config.yaml
text_encoder_fused_qkv: false
precondition_frequency: 32
warmup_steps: 230
Rows from block 4 of the audio encoder, named by matrix and row number. Rows with one number belong to one attention dimension. Each number is 50 + 10 x the weight over the matrix's rms, rounded and kept within 0 to 99. All counts start at 0.
# v: attention query, key and value (stacked) (encoder.blocks.4.attn.qkv.weight, 576x192, the v third), inputs 64-127
# proj: attention output (encoder.blocks.4.attn.proj.weight, 192x192, transposed), outputs 64-127
v.12:69 64 61 49 46 52 45 61 39 54 56 19 51 48 46 55 53 41 50 47 63 53 25 40 37 62 54 47 71 58 55 50 52 41 64 45 62 59 76 29 63 41 50 52 69 47 57 40 33 62 44 39 49 47 51 64 57 62 40 70 49 46 56 54
proj.12:52 61 47 60 39 75 44 34 52 54 52 59 42 59 28 48 61 51 71 66 50 57 52 59 71 78 48 56 57 63 54 43 38 37 54 58 49 48 43 57 49 41 54 59 42 73 47 58 37 32 53 64 68 43 35 48 45 66 67 46 51 56 58 62
v.13:44 50 58 61 55 50 65 41 46 53 67 46 44 46 40 49 49 53 37 55 63 64 61 37 50 40 30 86 52 34 48 35 53 47 52 57 60 44 48 46 30 49 55 37 63 44 62 49 49 47 40 67 43 50 45 62 52 50 53 38 56 41 57 47
proj.13:46 43 40 38 68 59 59 81 47 31 47 51 42 43 52 61 44 58 62 54 31 33 37 56 52 42 63 41 44 57 65 46 55 62 47 38 50 56 48 34 44 55 52 47 35 46 42 38 65 66 44 51 48 47 58 57 60 45 46 54 60 40 44 42
v.14:40 48 42 56 56 50 63 53 32 56 41 37 52 54 42 56 44 60 56 46 59 51 38 49 38 38 38 45 58 69 43 41 41 45 50 51 56 56 64 46 44 41 46 35 62 64 54 60 46 56 53 56 63 39 57 43 60 51 55 52 38 38 35 65
proj.14:42 45 63 48 43 56 43 64 34 54 52 53 48 54 44 52 54 48 58 58 53 43 59 53 58 50 71 52 52 24 44 47 44 57 46 50 58 54 51 55 42 55 60 63 41 42 46 50 42 57 48 66 65 48 60 49 60 60 68 51 49 64 47 51
v.15:52 51 59 40 58 39 54 47 44 65 50 45 55 44 66 60 56 28 56 61 49 33 49 47 41 58 44 51 48 41 49 53 43 21 55 58 60 50 58 57 26 38 59 48 46 63 40 43 36 50 38 65 51 57 41 54 35 36 31 37 60 45 49 48
proj.15:31 44 60 53 63 31 65 57 53 75 54 47 48 31 39 35 43 62 46 57 48 60 50 52 41 68 38 55 48 50 37 67 48 44 51 45 38 63 50 50 54 67 43 49 61 43 53 46 56 47 68 53 44 63 48 48 53 61 56 45 35 71 63 48
v.16:47 45 37 45 61 46 55 39 27 52 33 47 40 53 59 40 55 63 49 63 45 50 43 61 54 51 54 58 45 41 53 57 44 51 34 48 29 44 52 45 40 46 59 45 45 71 35 42 45 49 66 67 64 48 38 53 52 34 51 44 46 62 64 57
proj.16:55 44 57 62 33 63 45 49 43 43 43 63 41 59 35 47 40 60 59 54 44 67 40 39 48 52 48 52 48 39 55 39 53 53 36 57 61 52 60 70 42 67 48 56 59 38 20 54 41 48 58 45 44 59 56 50 63 57 48 42 47 47 39 44
v.17:59 38 62 49 63 64 42 32 41 50 61 47 49 65 55 68 31 44 48 48 52 54 44 50 58 33 50 57 54 63 57 55 40 34 41 51 56 53 60 55 52 50 45 56 59 43 52 46 49 57 61 58 41 46 73 39 58 65 42 63 50 69 61 62
proj.17:48 46 57 61 25 50 65 52 49 55 22 53 53 33 54 19 46 73 40 44 68 54 40 46 23 54 50 57 42 45 49 39 38 75 31 61 50 47 55 39 58 43 38 58 55 33 48 52 49 64 42 43 42 44 46 63 56 33 53 61 44 36 62 50
v.18:68 73 53 50 32 48 50 52 57 63 39 45 47 61 37 63 41 56 57 42 51 58 43 49 48 42 69 45 46 58 46 67 40 38 55 53 48 42 53 61 62 66 54 48 47 38 51 59 61 40 32 54 45 49 55 32 70 62 46 51 39 50 41 51
proj.18:49 59 52 63 62 38 65 47 70 35 35 63 43 50 45 39 26 52 23 65 65 64 54 69 38 51 52 49 50 49 61 34 56 50 30 64 54 58 23 58 42 62 48 31 45 42 50 60 67 24 50 39 53 36 46 58 51 44 53 41 46 41 45 40
v.19:58 70 51 40 55 57 38 55 55 46 39 43 53 58 57 49 60 66 56 53 31 69 57 52 61 45 45 49 34 43 56 60 56 56 59 31 63 52 55 44 68 65 58 52 47 44 62 52 61 42 56 52 51 62 68 36 47 58 35 54 50 46 43 40
proj.19:58 91 48 64 41 62 41 37 50 59 65 38 27 60 51 31 42 55 52 59 46 30 58 27 45 71 60 57 52 46 54 27 40 42 64 53 45 46 52 44 52 62 58 38 67 64 54 61 35 42 52 28 52 61 55 56 48 50 36 54 76 47 37 24
v.20:58 44 38 44 47 54 52 44 73 45 44 58 40 33 53 50 51 48 41 42 52 51 39 56 47 28 45 48 51 38 49 53 67 30 46 46 45 50 44 49 50 44 47 52 61 47 60 50 78 52 47 62 60 71 41 48 71 34 39 47 52 51 50 33
proj.20:56 56 54 60 52 55 55 64 45 32 55 69 67 57 36 42 53 69 67 52 48 39 43 51 63 57 65 45 56 54 51 63 49 44 38 62 50 55 41 42 66 47 44 53 59 36 50 54 45 64 51 64 47 69 39 41 44 68 48 50 33 38 45 78
v.21:45 53 55 55 48 44 56 45 61 42 60 53 62 50 56 45 35 43 34 24 53 67 57 39 41 31 40 50 41 39 59 62 55 68 44 42 46 47 28 56 63 33 49 46 48 39 46 42 31 53 60 48 48 49 40 50 45 61 45 40 45 47 60 41
proj.21:63 52 37 53 60 36 37 35 49 53 43 67 52 67 41 44 69 68 47 53 71 43 58 48 44 69 63 78 68 55 76 51 48 46 44 55 74 46 51 43 47 42 47 56 58 48 47 50 65 76 51 49 42 48 60 42 44 54 43 44 45 34 47 73
v.22:45 56 31 47 32 52 42 53 31 47 59 43 41 28 55 56 70 65 45 61 61 43 44 72 56 53 56 60 60 37 30 71 65 51 61 37 39 58 53 51 59 51 48 48 47 56 41 42 37 53 30 28 50 56 55 49 55 37 58 55 49 32 51 57
proj.22:67 58 47 36 61 51 49 45 52 55 66 70 45 55 48 62 57 34 52 56 50 57 38 56 68 52 70 57 41 30 66 45 73 35 54 34 55 83 42 65 26 64 70 43 57 65 50 55 48 49 61 45 40 51 36 52 61 76 48 39 57 43 46 43
v.23:56 45 59 52 46 54 58 51 78 49 36 37 53 44 58 45 39 53 25 41 36 73 50 58 39 21 52 43 48 59 46 47 47 37 50 49 56 53 37 58 62 46 72 44 32 40 46 50 39 29 50 55 46 44 33 56 50 57 44 67 43 52 49 34
proj.23:40 50 53 60 58 48 73 36 65 50 47 65 49 57 54 30 44 59 56 46 55 48 44 39 37 66 52 34 52 66 63 56 57 60 33 53 34 56 37 54 61 42 50 45 60 27 56 60 62 64 51 44 61 52 59 44 46 41 60 50 49 33 62 57
v.24:47 45 54 36 44 44 44 72 48 57 51 58 36 54 49 63 65 58 57 58 55 51 56 63 41 56 50 58 55 45 45 36 56 44 50 41 55 41 65 38 50 37 64 35 67 50 46 41 45 49 62 52 57 39 38 63 43 52 45 47 32 71 57 55
proj.24:53 51 61 36 38 56 43 42 32 58 55 51 44 62 58 61 61 61 55 49 45 49 28 35 49 45 50 51 49 43 46 61 50 33 71 62 51 62 55 54 31 51 51 60 47 61 41 55 54 64 60 44 46 50 48 47 59 57 55 57 32 43 67 52
v.25:48 51 44 59 43 46 30 29 21 48 56 58 49 25 54 56 42 45 54 62 57 53 37 41 41 41 48 52 54 72 50 59 49 40 46 48 56 42 56 65 46 50 47 42 46 55 33 48 56 58 53 56 64 43 50 62 63 43 59 46 43 48 56 47
proj.25:57 47 50 63 32 48 62 52 62 41 26 61 42 54 49 52 46 47 32 47 72 60 64 66 58 47 36 38 49 39 34 45 30 59 44 40 53 48 56 67 50 30 43 43 51 33 45 37 53 48 51 45 37 74 47 54 57 46 38 61 51 47 69 49
v.26:45 56 46 35 59 40 55 49 42 39 41 56 54 56 42 64 42 51 73 62 50 46 51 57 62 38 41 58 43 53 54 54 57 59 53 47 54 43 44 44 44 75 40 46 41 52 32 56 56 36 64 57 56 59 64 40 30 42 52 52 31 61 27 56
proj.26:41 55 62 53 44 35 62 52 66 49 53 55 36 76 41 58 32 56 48 53 38 48 56 62 47 66 56 41 55 77 63 49 68 48 60 54 49 57 37 63 62 30 52 46 58 45 56 55 41 42 44 42 71 53 62 56 46 54 61 36 63 61 66 51
v.27:58 67 48 45 61 40 56 51 38 44 53 45 59 55 42 35 58 57 39 63 58 60 41 40 47 42 61 59 58 54 55 57 56 61 64 63 32 37 38 51 37 53 50 65 67 40 72 32 56 51 53 60 48 55 58 49 48 45 45 45 40 44 50 32
proj.27:41 48 58 59 47 35 46 39 54 55 57 62 28 61 47 57 59 50 54 49 35 40 56 52 54 47 60 56 50 54 64 53 46 47 62 47 54 57 55 60 59 61 59 29 40 64 56 53 41 54 49 44 44 36 53 36 37 43 61 39 41 41 49 57
v.28:54 45 69 67 53 50 50 72 66 57 47 42 50 39 48 53 36 53 52 33 60 41 43 44 36 47 56 65 46 49 58 47 58 63 56 54 44 62 53 45 48 50 58 53 58 36 54 41 55 60 47 53 41 54 56 44 61 50 62 49 35 45 40 57
proj.28:49 46 49 29 51 41 33 48 50 51 54 45 52 39 73 59 62 43 53 61 58 55 59 54 69 54 59 44 42 67 52 58 56 29 48 36 67 50 56 66 49 41 67 51 32 66 60 48 68 45 54 67 48 53 58 58 50 40 52 49 55 60 47 53
v.29:46 41 56 54 39 51 47 46 40 49 39 39 65 44 66 58 63 70 65 45 53 45 53 54 47 57 48 52 45 43 46 58 52 53 53 49 56 57 55 53 48 65 59 51 57 44 59 64 36 66 57 59 62 44 56 44 46 72 52 67 53 46 49 68
proj.29:45 49 57 41 63 48 59 59 56 67 65 41 45 30 42 41 53 44 67 59 63 47 60 44 49 47 61 54 50 61 48 48 57 54 83 60 41 71 54 44 32 50 44 57 44 39 47 50 64 35 50 56 47 57 64 62 70 46 50 46 38 51 49 37
v.30:42 51 62 48 43 46 51 67 44 45 69 57 59 54 44 48 67 59 46 48 60 49 50 54 30 71 53 65 43 38 49 61 63 43 68 42 37 36 61 54 51 57 47 56 48 68 59 47 21 59 49 45 70 60 29 61 58 52 47 69 55 71 33 38
proj.30:44 41 35 52 65 42 56 40 52 57 49 46 33 56 52 65 39 38 42 58 53 45 55 70 50 47 57 54 54 39 45 59 58 48 68 42 41 81 36 68 43 60 70 47 32 50 49 58 45 46 53 56 31 42 58 50 52 53 53 49 33 42 68 52
v.31:48 69 39 48 38 41 61 38 49 58 50 54 48 53 49 48 68 57 32 42 44 68 56 52 78 50 52 60 48 34 44 42 45 44 53 52 43 37 41 71 45 54 49 45 54 50 55 48 49 27 46 48 45 44 43 53 49 52 56 58 57 61 42 55
proj.31:30 48 65 64 63 37 62 58 49 55 42 54 46 56 28 47 45 62 55 44 39 32 70 60 44 62 59 47 69 67 52 45 35 38 59 49 50 50 36 45 62 44 50 37 37 59 43 30 65 55 48 36 47 47 43 25 41 59 55 48 39 67 48 67
v.32:55 57 38 56 49 46 46 30 61 53 65 56 54 65 49 32 42 35 52 48 40 36 53 62 42 48 49 53 60 62 53 47 32 38 45 52 32 41 62 68 38 69 60 59 35 33 47 20 39 54 54 48 54 57 65 45 67 23 41 50 60 52 37 40
proj.32:42 26 35 38 56 56 57 49 45 35 66 12 53 29 34 74 74 66 56 42 49 36 68 65 60 53 32 61 41 67 49 60 44 57 43 64 21 78 52 42 43 34 64 52 39 62 51 74 52 43 32 52 49 40 67 48 60 48 33 53 57 68 44 68
v.33:38 72 60 32 56 35 57 46 29 44 57 43 47 51 40 48 69 49 32 61 52 44 46 44 65 68 36 43 44 45 43 43 53 55 65 58 42 51 55 70 57 48 56 58 66 67 45 43 38 71 36 55 33 51 58 37 45 55 58 54 43 47 34 52
proj.33:41 42 46 37 56 39 71 60 40 57 40 46 64 44 39 38 39 59 42 50 64 51 59 42 67 54 56 50 58 45 41 45 53 60 38 46 63 48 28 40 35 33 32 37 37 54 66 42 65 54 62 68 56 53 53 44 41 61 72 52 43 50 51 35
v.34:50 36 52 65 49 22 54 47 67 44 69 41 54 49 57 57 38 73 29 51 62 50 58 60 59 55 56 40 46 54 63 40 57 58 70 57 23 49 30 48 42 59 50 45 24 66 54 33 35 30 51 50 39 61 48 40 48 45 60 56 36 55 52 40
proj.34:52 52 48 57 60 40 57 52 47 42 53 64 47 57 54 59 47 63 46 73 64 37 55 39 44 39 48 46 41 63 41 29 50 46 50 42 51 50 50 43 59 56 49 70 81 41 44 39 56 55 49 41 57 50 44 73 80 46 49 28 39 43 39 82
v.35:59 38 38 49 38 56 31 64 27 52 46 62 50 44 69 55 45 54 60 61 41 53 44 47 50 49 46 42 39 47 53 60 58 52 53 40 56 53 21 47 48 45 51 47 40 38 55 51 54 39 55 36 53 45 58 60 64 63 25 52 64 49 52 61
proj.35:52 57 57 59 50 52 44 34 43 65 54 66 38 49 48 48 38 48 42 51 49 56 61 50 44 66 40 63 49 49 51 40 39 62 51 60 52 36 55 70 45 59 44 33 53 40 34 38 56 29 48 45 40 64 35 53 53 36 39 51 52 61 64 57
v.36:47 26 39 64 51 61 53 36 57 47 48 41 45 51 52 48 41 60 44 55 58 60 58 53 53 52 62 40 55 49 41 56 56 61 42 48 41 44 43 53 36 52 29 54 52 57 57 52 50 53 59 42 47 53 45 67 56 54 74 47 66 54 55 35
proj.36:53 56 52 56 58 66 37 43 46 30 43 58 35 62 53 51 44 51 63 60 45 46 55 46 57 51 38 46 41 59 38 62 44 36 54 38 56 44 56 67 46 32 68 66 58 51 40 59 43 48 49 43 53 47 53 56 55 42 39 56 50 60 47 76
v.37:59 36 56 33 54 52 41 42 40 60 28 47 72 47 43 41 62 59 56 37 41 38 42 29 65 41 63 68 84 46 52 73 61 49 46 57 53 55 57 54 58 55 71 59 69 48 72 37 50 46 62 37 40 45 60 52 26 42 47 63 39 44 46 40
proj.37:55 38 57 53 34 36 56 57 57 43 32 35 45 47 42 53 41 40 43 59 55 54 46 55 41 33 51 55 43 60 31 48 66 40 40 36 39 65 60 46 53 53 47 33 25 57 61 45 58 63 56 62 58 48 55 62 38 39 54 56 37 36 66 30
v.38:44 11 47 51 43 53 41 59 65 48 53 43 58 56 55 50 55 56 58 48 51 52 42 46 61 38 45 64 42 69 55 57 58 62 47 52 63 44 48 42 37 45 56 41 50 36 48 38 48 51 57 55 52 60 77 66 32 34 52 57 47 63 51 58
proj.38:60 27 41 59 62 56 33 32 64 40 51 39 57 43 59 60 51 37 51 56 36 52 49 59 31 37 66 59 53 50 46 37 57 47 59 49 46 49 49 43 61 41 42 60 44 59 42 62 53 36 58 19 27 73 41 53 58 51 61 51 58 63 55 66
v.39:55 59 62 48 39 44 45 57 64 51 30 51 46 53 57 45 57 58 43 49 43 50 39 50 46 46 64 48 58 58 56 42 48 58 52 44 43 49 37 45 65 66 67 77 41 53 50 54 41 37 52 59 44 50 40 57 43 46 46 62 35 38 46 53
proj.39:46 44 58 28 30 45 62 62 48 37 46 42 67 48 48 51 53 62 32 57 65 47 40 38 36 42 57 37 48 58 50 49 50 48 40 53 54 49 55 40 51 51 45 39 49 49 61 51 50 52 52 43 52 60 58 50 48 36 54 67 46 36 49 37
v.40:47 57 65 56 47 59 40 54 48 36 46 59 54 51 62 50 26 45 49 59 43 37 53 54 41 60 46 26 42 64 41 53 50 53 49 50 41 60 49 61 51 63 51 58 49 52 53 45 62 47 45 50 44 37 40 51 49 42 36 59 47 67 67 71
proj.40:60 53 46 43 44 59 51 61 50 52 65 67 43 49 52 44 39 48 55 44 71 49 57 58 49 50 46 46 51 55 66 38 58 49 55 51 67 56 53 53 60 65 65 52 51 60 48 61 65 65 52 56 46 46 69 58 39 59 32 56 59 49 43 46
v.41:49 79 58 59 53 40 45 53 54 50 56 42 62 58 54 60 34 73 44 44 63 55 52 51 45 60 47 33 39 49 52 43 52 38 35 70 41 46 31 52 65 36 51 53 40 37 60 48 62 61 61 55 54 48 55 56 62 45 50 32 39 58 56 57
proj.41:55 50 46 63 55 37 64 57 56 62 68 42 42 56 67 46 52 49 47 46 52 48 49 47 51 40 37 42 53 62 43 50 38 52 44 46 42 50 50 41 62 67 52 50 47 66 51 49 51 58 53 46 39 40 48 66 48 51 39 51 62 48 39 49
v.42:41 48 51 62 45 55 54 53 46 34 53 49 64 50 66 45 38 63 51 57 35 31 67 49 41 39 61 54 39 47 49 54 59 36 36 41 44 52 29 26 59 49 73 48 38 42 51 54 49 59 54 43 57 45 58 43 48 70 35 53 62 53 57 45
proj.42:73 36 63 52 45 60 46 43 55 66 49 72 52 56 60 52 57 56 48 41 37 41 47 53 67 55 50 62 51 55 66 50 55 48 65 35 57 43 63 45 36 48 34 51 52 56 36 33 44 47 30 52 39 54 49 68 40 47 35 31 48 30 66 48
v.43:49 66 44 46 58 63 51 57 61 61 52 48 48 46 53 61 50 59 60 56 64 63 37 67 58 52 59 45 36 44 67 51 62 47 60 51 65 60 38 54 69 36 40 51 47 61 53 60 64 58 43 57 50 55 54 50 68 40 43 40 48 45 51 36
proj.43:41 73 62 59 46 42 44 62 53 68 62 44 55 56 51 34 49 53 45 42 26 50 40 55 40 63 57 56 48 51 42 53 40 50 41 71 41 28 66 68 64 77 50 46 57 38 51 46 64 39 61 36 45 53 29 66 44 51 42 52 46 65 41 64
v.44:51 49 46 30 51 56 62 70 45 38 36 22 50 52 58 51 60 62 48 65 45 58 46 52 46 49 47 31 41 43 37 52 43 44 48 48 53 52 55 46 60 40 68 48 55 60 50 57 46 56 54 51 53 46 60 33 52 32 59 42 40 48 52 52
proj.44:44 60 48 43 61 60 44 55 49 43 58 70 55 55 45 47 45 37 56 48 57 43 61 32 46 42 47 55 56 27 71 62 62 50 30 36 63 38 48 49 38 45 32 55 38 51 43 46 45 60 45 39 35 56 45 49 49 45 58 60 67 29 49 41
v.45:64 48 49 38 53 51 38 30 55 63 38 34 37 50 33 46 62 52 53 60 53 56 43 47 42 57 59 54 69 58 43 54 42 61 29 66 27 50 71 38 45 59 45 59 56 52 49 50 34 47 53 45 52 44 49 27 46 40 52 47 73 37 42 31
proj.45:46 46 53 56 39 50 45 47 42 53 40 65 68 34 50 57 69 68 75 52 55 57 21 75 60 56 65 48 40 43 51 44 42 35 38 48 36 44 50 22 44 26 65 41 47 62 56 65 44 70 47 52 77 38 40 51 42 41 67 41 38 47 62 36
v.46:49 41 40 41 57 62 65 55 60 52 53 62 46 56 40 53 56 57 45 57 46 56 44 61 33 66 42 47 47 28 52 54 59 50 53 49 46 75 57 52 34 57 62 44 47 51 42 48 59 60 43 51 52 54 53 50 45 31 60 38 43 38 35 45
proj.46:50 56 47 52 60 52 60 57 44 44 51 49 57 38 65 51 52 49 38 62 42 46 52 58 64 56 57 63 61 46 53 40 44 37 52 41 47 43 61 44 43 45 44 52 61 53 44 50 51 51 60 47 54 38 28 51 57 55 55 57 33 64 65 63
v.47:35 43 59 45 40 58 46 45 56 43 52 52 52 51 63 48 47 52 40 42 53 53 42 63 38 38 61 65 48 59 50 50 56 51 40 42 38 40 35 44 58 71 40 68 32 53 50 47 42 47 74 40 34 58 52 72 49 34 56 54 55 47 34 45
proj.47:62 45 64 64 55 59 65 39 63 42 61 39 43 69 50 49 42 63 44 54 34 40 70 40 53 49 44 83 40 59 35 43 45 49 64 44 47 54 60 44 54 51 56 50 48 36 63 67 50 54 64 31 41 55 55 60 59 60 38 32 42 61 67 61
v.48:44 56 62 53 46 37 44 66 49 54 52 59 39 46 53 44 51 35 49 47 51 47 51 42 61 61 48 36 29 55 37 43 60 35 58 57 34 54 60 59 43 50 39 45 40 72 47 49 77 32 56 59 43 69 30 53 42 45 48 55 52 52 50 46
proj.48:54 50 39 45 57 45 43 47 62 62 60 35 66 60 47 57 59 50 47 41 48 56 69 37 46 53 62 39 66 42 44 38 56 57 52 43 43 54 49 61 45 57 36 44 52 38 40 49 36 34 55 62 60 39 53 40 59 55 35 53 45 54 48 56
v.49:64 54 51 57 53 30 49 32 61 37 53 27 58 42 59 52 71 34 39 50 57 41 48 45 44 46 62 56 47 55 53 48 56 46 53 60 46 41 53 64 43 40 41 39 52 31 45 45 60 59 58 73 54 55 47 57 54 55 60 50 32 47 53 50
proj.49:56 49 67 38 49 55 55 42 59 45 55 50 48 49 45 46 56 60 61 34 40 58 44 37 55 58 20 43 31 69 47 45 56 40 36 46 47 44 52 64 53 52 52 67 46 49 52 62 53 50 42 50 64 57 56 60 56 24 64 51 49 44 46 48
v.50:38 53 51 42 55 63 57 44 49 61 49 45 55 51 36 33 31 55 56 56 30 51 63 60 44 42 61 56 48 35 45 45 43 47 54 58 54 56 39 63 54 32 51 58 39 37 52 58 27 41 42 31 46 46 51 47 48 65 58 62 54 55 60 69
proj.50:56 49 40 46 66 50 61 58 64 29 52 51 53 43 66 47 63 33 41 50 47 54 67 47 44 67 52 45 66 62 44 72 48 61 46 35 33 38 48 36 55 44 68 57 45 55 63 53 49 43 55 18 55 51 40 48 51 46 56 47 53 53 56 38
v.51:56 44 61 60 47 40 44 67 41 56 46 49 54 57 33 36 65 36 54 46 60 48 51 36 64 42 61 35 46 50 51 43 41 53 51 71 75 72 49 44 42 41 53 53 58 59 54 72 41 56 64 37 62 46 69 26 63 68 56 42 44 43 50 59
proj.51:71 43 40 23 36 54 52 68 50 55 63 41 39 62 44 58 43 41 55 66 42 51 49 40 55 30 30 40 54 67 69 56 55 51 29 38 48 52 37 26 21 49 53 63 68 50 41 49 55 43 70 48 63 56 48 46 49 38 49 48 56 54 47 65
v.52:51 55 50 59 46 31 38 29 49 51 50 59 50 50 60 31 62 60 46 46 47 52 49 59 45 50 47 62 42 37 60 71 19 35 49 58 49 49 61 43 37 55 49 45 33 52 68 44 54 51 45 43 55 38 52 58 51 41 40 53 37 37 48 49
proj.52:50 37 42 70 51 54 48 37 48 51 48 55 48 46 34 69 41 52 57 53 55 56 37 59 48 65 70 58 36 40 56 37 54 49 52 49 40 69 46 65 38 54 58 57 48 44 52 42 57 50 63 53 70 54 49 57 33 42 33 58 36 38 33 46
v.53:54 40 45 67 54 59 43 50 63 55 58 48 66 49 48 46 47 58 56 46 63 46 59 45 35 53 35 51 64 61 45 57 47 48 55 40 55 41 54 62 54 57 47 60 54 50 46 55 50 36 37 49 48 48 49 55 53 60 69 55 48 34 45 50
proj.53:36 61 57 54 44 40 58 43 33 39 53 34 47 51 43 54 46 47 60 68 43 45 48 39 49 60 54 55 59 67 59 40 51 57 61 52 72 49 60 50 61 58 33 44 36 70 47 60 48 53 37 47 37 55 47 49 57 48 43 54 39 39 65 54
v.54:51 39 39 53 46 63 39 49 61 57 56 46 44 50 57 48 40 57 58 65 38 58 37 56 76 53 54 66 53 54 61 43 45 60 62 61 55 56 55 38 45 45 58 41 41 51 42 51 37 54 51 51 47 49 71 61 57 66 49 83 44 36 48 48
proj.54:44 49 42 67 59 54 51 55 52 51 44 47 74 40 60 56 35 68 43 38 48 60 53 58 39 59 60 29 73 44 44 68 55 55 45 56 40 46 53 58 38 39 50 44 38 27 45 58 36 48 45 41 65 49 66 53 61 56 50 43 53 63 47 43
v.55:46 46 45 73 59 29 51 35 47 52 57 60 65 52 35 57 55 40 45 38 57 63 56 54 50 50 51 73 49 63 59 57 69 37 40 45 29 67 51 59 45 56 45 49 54 50 47 40 43 49 47 42 66 51 52 47 59 60 39 42 37 42 50 52
proj.55:37 47 49 54 43 51 50 56 32 38 48 83 43 49 35 55 48 56 60 49 54 44 37 58 21 66 49 52 58 40 55 24 39 53 49 70 42 56 69 57 61 53 56 35 35 53 77 68 44 47 44 61 41 54 57 58 42 55 62 52 50 26 51 50
v.56:28 70 61 39 20 61 62 47 43 37 37 36 40 59 54 47 43 33 29 53 53 35 56 43 48 46 59 62 56 55 60 44 28 56 45 47 73 62 62 50 46 27 43 26 52 63 54 59 18 53 56 46 58 50 44 70 54 59 48 50 52 63 66 44
proj.56:58 29 53 51 65 73 49 47 56 44 30 49 49 52 63 67 34 57 55 49 46 46 42 51 40 37 47 46 51 35 53 58 51 67 59 44 58 50 45 47 43 47 58 33 52 27 48 50 58 40 34 44 61 56 56 40 46 51 61 37 53 54 49 53
v.57:45 65 56 47 39 48 62 51 52 36 61 27 33 42 59 52 38 45 30 61 55 42 32 54 56 39 59 36 38 53 72 36 27 27 37 57 54 52 44 44 47 32 61 46 54 60 48 54 34 52 56 47 67 52 59 57 50 42 50 53 51 60 55 45
proj.57:44 47 54 59 47 50 45 58 39 58 59 51 60 66 44 54 45 61 45 73 47 70 43 43 43 31 43 39 47 59 55 74 54 39 54 38 38 34 36 56 44 51 60 36 50 27 39 61 50 47 55 57 60 48 40 65 61 59 50 45 55 47 55 44
v.58:52 47 45 40 77 45 53 51 62 38 43 62 46 56 30 66 63 45 59 39 49 52 65 38 49 44 72 42 55 39 59 66 45 66 26 51 26 45 37 55 44 36 40 33 54 66 69 51 25 54 51 56 44 50 52 43 60 32 37 46 64 47 55 46
proj.58:45 23 45 38 52 56 45 47 57 50 44 64 48 30 49 34 54 75 61 45 73 57 38 60 54 50 28 54 60 44 52 46 33 30 54 34 48 57 47 55 43 47 68 54 77 61 41 36 69 44 62 38 60 59 34 72 45 41 54 54 59 44 42 53
v.59:50 45 41 52 41 52 50 51 50 58 61 48 56 51 48 48 48 37 37 61 55 54 47 59 50 63 67 33 50 52 36 59 55 50 44 56 58 46 52 62 44 35 59 49 37 56 41 55 62 33 31 44 46 59 36 55 62 44 40 53 44 61 46 59
proj.59:52 40 51 48 46 39 67 60 57 48 41 52 69 50 70 33 48 66 50 39 51 36 46 83 70 52 49 43 45 51 46 27 46 58 39 63 51 59 48 46 64 57 42 66 66 62 40 47 53 48 71 74 59 48 34 38 42 64 54 27 65 52 35 62
v.60:62 43 58 56 37 39 50 43 50 51 41 53 43 37 51 63 42 47 46 33 39 66 50 44 44 60 53 51 54 60 41 57 39 50 51 38 45 47 58 43 61 62 49 47 43 44 48 50 57 32 64 40 37 44 49 58 50 52 49 62 34 62 45 55
proj.60:46 54 50 59 53 49 49 43 39 68 47 53 54 40 69 52 61 36 44 61 64 32 49 57 46 60 40 63 49 50 34 34 57 69 51 69 57 47 62 48 53 40 36 32 39 53 57 42 46 46 34 47 45 62 37 48 41 36 49 48 30 49 68 55
v.61:44 45 45 47 44 62 55 39 56 57 41 56 57 69 33 54 49 54 66 40 60 55 50 53 57 52 56 51 52 51 38 50 49 46 60 45 56 55 66 48 49 55 37 28 54 57 53 67 39 52 52 48 57 45 47 43 52 57 52 22 47 59 58 41
proj.61:51 63 59 57 37 55 31 61 26 45 53 53 33 54 25 53 29 61 57 49 37 37 21 40 37 43 49 54 41 48 68 62 39 32 33 52 68 50 38 47 52 42 44 39 53 40 45 59 41 57 65 63 39 45 53 48 50 45 58 50 50 41 48 41
v.62:32 44 52 47 58 54 48 47 57 60 60 55 52 54 75 60 44 44 53 65 39 61 40 19 62 31 45 42 47 50 35 32 50 28 49 52 48 54 56 44 51 63 55 45 52 48 50 34 51 51 48 56 60 46 60 42 48 58 50 43 51 44 41 25
proj.62:27 49 53 41 70 48 29 57 43 57 57 56 53 64 38 57 49 50 57 61 55 43 51 40 46 42 57 27 64 67 74 51 53 29 52 33 43 51 29 51 56 53 47 33 39 39 42 64 68 68 38 48 52 47 37 66 68 60 49 46 40 63 58 46
v.63:59 49 54 59 53 24 45 53 48 49 65 50 36 41 29 54 35 53 44 48 46 41 47 47 44 48 65 45 52 41 56 54 34 41 47 35 55 51 56 45 66 43 47 43 51 59 61 51 48 62 48 62 42 57 54 65 68 28 54 25 43 50 38 51
proj.63:54 50 41 50 41 45 46 49 22 58 65 70 44 38 47 45 41 52 33 30 54 61 40 31 56 56 47 57 52 43 59 32 58 59 52 64 35 56 60 64 47 40 62 50 44 54 42 39 43 36 33 73 64 54 53 65 30 47 46 68 46 38 48 49
v.64:52 44 39 43 68 49 51 45 30 48 57 52 64 65 79 61 54 52 44 54 32 50 44 31 61 44 66 34 45 53 58 22 53 48 44 43 46 54 54 49 49 58 43 41 35 59 58 59 46 34 58 71 59 42 54 51 42 42 44 35 39 52 52 40
proj.64:60 37 75 76 51 41 44 51 44 57 51 52 38 40 48 56 45 37 60 63 42 56 53 44 51 53 53 35 54 36 63 46 44 44 53 42 37 58 51 54 67 57 60 61 50 50 61 47 55 48 58 57 41 48 35 35 49 46 46 51 51 34 32 40